config = dict(
    arch='transformer',
    model='sound classifier',
    dataset='drum patterns on synthesised drum kits',
    train_examples=26041,
    n_mels=40,
    hop_length=160,
    input='mfcc',
    spec_augment=True,
    win_length=512,
    targets=['tempo'],
    num_classes=10,
    norm='layernorm_no_bias',
    norm_position='pre',
    activation='squared_relu',
    mlp_ratio=4,
    head_dim=64,
    fused_qkv=False,
    bias='all',
    qk_norm=False,
    layer_scale_init=0.1,
    parallel_block=False,
    inner_norm=False,
    subsampling=4,
    layers=12,
    width=192,
    positions='learned',
    pooling='attention',
    label_smoothing=0.2,
    loss='cross_entropy',
    init='trunc_normal_002',
    residual_init='none',
    optimizer='normuon',
    muon_scale='original',
    lr=0.02,
    momentum=0.95,
    nesterov=True,
    orthogonalizer='newton_schulz_5',
    adamw_lr_other_params=0.0022,
    grad_clip=3.0,
    l1_shrink=0.03,
    steps=22800,
    batch_size=128,
    epochs=112.1,
    lr_schedule='step',
    warmup_steps=4560,
    weight_decay=0.01,
    adamw_weight_decay_other_params=0.01,
)
Rows from block 2, named by matrix and row number. Rows with one number belong to one attention dimension. Each number is 500 + 50 x the weight over its row's rms, rounded and kept within 0 to 999. All counts start at 0. Numbers have three digits each. After the name is the row's rms in percent of the matrix's.
# q: attention query (model.blocks.2.attn.q.weight, 192x192), inputs 0-95
# k: attention key (model.blocks.2.attn.k.weight, 192x192), inputs 0-95
q.119 055:500500500500500498500500500500500500500500500500500500500500500500500500500502571500500500500499500500500500500500501500500500500500500500500500500500500500500500500500500500500500500500500500500500500500500500500500500500500000500500500500500500500500500500500500500500500500499500500500
q.121 009:500500500500500517500500500500500500500500500500499500500500500500500499500491499500500500500500500502500500500500479500500500500500499500500520500500500499500500500500500500500500500500500500496500500500500500500501500500500999500500500500500500500500500500500500500500500500500500500500
q.123 047:500500500500500503500500500500500500500500500500500500500500500500500500500499454500500500500501500500500500500500499500500500500500500500500500500500500500500500500500500500500500500500500500500500500500500500500500500500500999500500500500500500500500500500500500500500500500500500500500
q.124 013:500500500500500491500500500500500500500500500500500500500500500500500500500508506500500500500498500498500500500500513500500500500500502500500499500500500501500500500500500500500500500500500500502500500500500500500500500500500000500500500500500500500500500500500500500501500500499500500500
q.125 013:500500500500500506500500500500500500500500500500500500500500500500500500500494494500500500500504500501500500500500499500500500500500499500500501500500500499500500500500500500500500500500500500498500500500500500500500500500500999500500500500500500500500500500500500500500500500499500500500
q.132 013:500500500500500487500500500500500500500500500500499500500500500500500501500502504500500500500500500498500500500500510500500500500500496500500500500500500999500500500500500500501500500500500500500500500500500500500503500500500502500500500500500500500500500500500500500501500500497500500500
q.136 006:500500500500500549500500500500500500500500500500493500500500500499500500500501506500500500500501500490500500500500500500519500500500493500500499500500500567500500500500500500502500500500500500499499500500500500500509500500500999500500500500500500500500500500500500499500500500508500500500
q.161 015:500500500500500489500500500500500500500500500500499500500500500500500501500502504500500500500500500498500500500500508500500500500500497500500500500500500999500500500500500500500500500500500500500500500500500500500503500500500502500500500500500500500500500500500500500500500500497500500500
q.163 015:500500500500500511500500500500500500500500500500501500500500500500500500500498496500500500500500500502500500500500491500500500500500503500500500500500500000500500500500500500500500500500500500500500500500500500500497500500500498500500500500500500500500500500500500500500500500503500500500
q.169 008:500500500500500541500500500500500500500500500500493500500500500500501500500501501500500500500500500488500500500500501500517500500500444500500499500500501535500500500500500500502500500500500500499500500500500500500507500500500999500500500500500500500500500500500500500500500500508500500500
q.173 579:500500500500500482500500500500500500500500500500000500500500500500500500500500501500500500500500500500500500500500500500500500500500500500500500500500500527500500500500500500500500500500500500533500500500500500500500500500500501500500500500500500500500500500500500500500500500500500500500
q.176 007:500500500500500544500500500500500500500500500500493500500500500500500500500501505500500500500500500490500500500500501500518500501500496500500499500500500725500500500500500500502500500500500500499500500500500500500508500500500999500500500500500500499500500500500500500500500499507500500500
k.119 006:500500500499500512500500500500500500500500500500496500500501500500500500500506500500500500500499500501500500500500500500500500499500504500500500500500500500500500500500500500500500500500500500500500500500500500500499500500500000500500500500500499500500500500500500500500500500501500500500
k.121 014:500500500500500500500500500500500500500500500500503500500500500500500500500501500500500500500501500501500500500500500500500500500500498500500500500500500499500500500500500500500500500500500500500500500500500500500500500500500999500500500500500500500500500500500500500500500500498500500500
k.123 006:500500500500500492500500500500500500500500500500505500500500500500500499500496500500500500500502500499500501500500501500500500501500497500500499500500500499500500500500500500500500500500500500500500500500500500500501500500500999500500500500500500500500500500500500499500500500498500500500
k.124 011:500500500499500601500500500500500500500500500500496500500500500500500500500500500500500500500499500499500500500500499500500500500500501500500500500500500501500500500500500500500500500500500500500500500500500500500500500500500000500500500500500500500500500500500500500500500500503500500500
k.125 010:500500500500500479500500500500500500500500500500504500500500500500500500500501500500500500500501500501500500500500501500500500500500498500500499500500500499500500500500500500500500500500500500500500500500500500500500500500500999500500500500500500500500500500500500500500500500497500500500
k.132 051:500500500500500500500500500500500500500500500500502500500500500500500500500500498500500500500499500500500500500500499500500500500500500500500501500500500000500500500500500500500500500500500500500500500500500500500498500500500500500500500500500500500500500500500500500500500500498500500500
k.136 144:500500500500500500500500500500500500500500500500498500500500500500500500500500045500500500500500500500500500500500500500500500500500500500500499500500500500500500500500500500500500500500500500500500500500500500500500500500500500500500500500500500500500500500500500500500500500500500500500
k.161 048:500500500500500500500500500500500500500500500500501500500500500500500500500500499500500500500499500500500500500500499500500500500500500500500500500500500000500500500500500500500500500500500500500500500500500500500498500500500500500500500500500500500500500500500500500500500500497500500500
k.163 060:500500500500500500500500500500500500500500500500499500500500500500500500500500501500500500500500500500500500500500500500500500500500500500500500500500500999500500500500500500500500500500500500500500500500500500500501500500500500500500500500500500500500500500500500500500500500502500500500
k.169 114:500500500500500500500500500500500500500500500500498500500500500500500500500500117500500500500501500500500500500500500500500500500500499500500499500500500500500500500500500500500500500500500500500500500500500500500500500500500500500500500500500500500500500500500500500500500500500500500500
k.173 588:500500500500500491500500500500500500500500500500515500500500500500500500500500837500500500500500500419500500500500500500500500500500500500500500500500500000500500500500500500500500500500500500500500500500500500500500500500500500500500500500500500500500500500500500500500500500500500500500
k.176 121:500500500500500500500500500500500500500500500500498500500500500500500500500500055500500500500501500500500500500500500500500500500500500500500499500500500500500500500500500500500500500500500500500500500500500500500500500500500500500500500500500500500500500500500500500500500500500500500500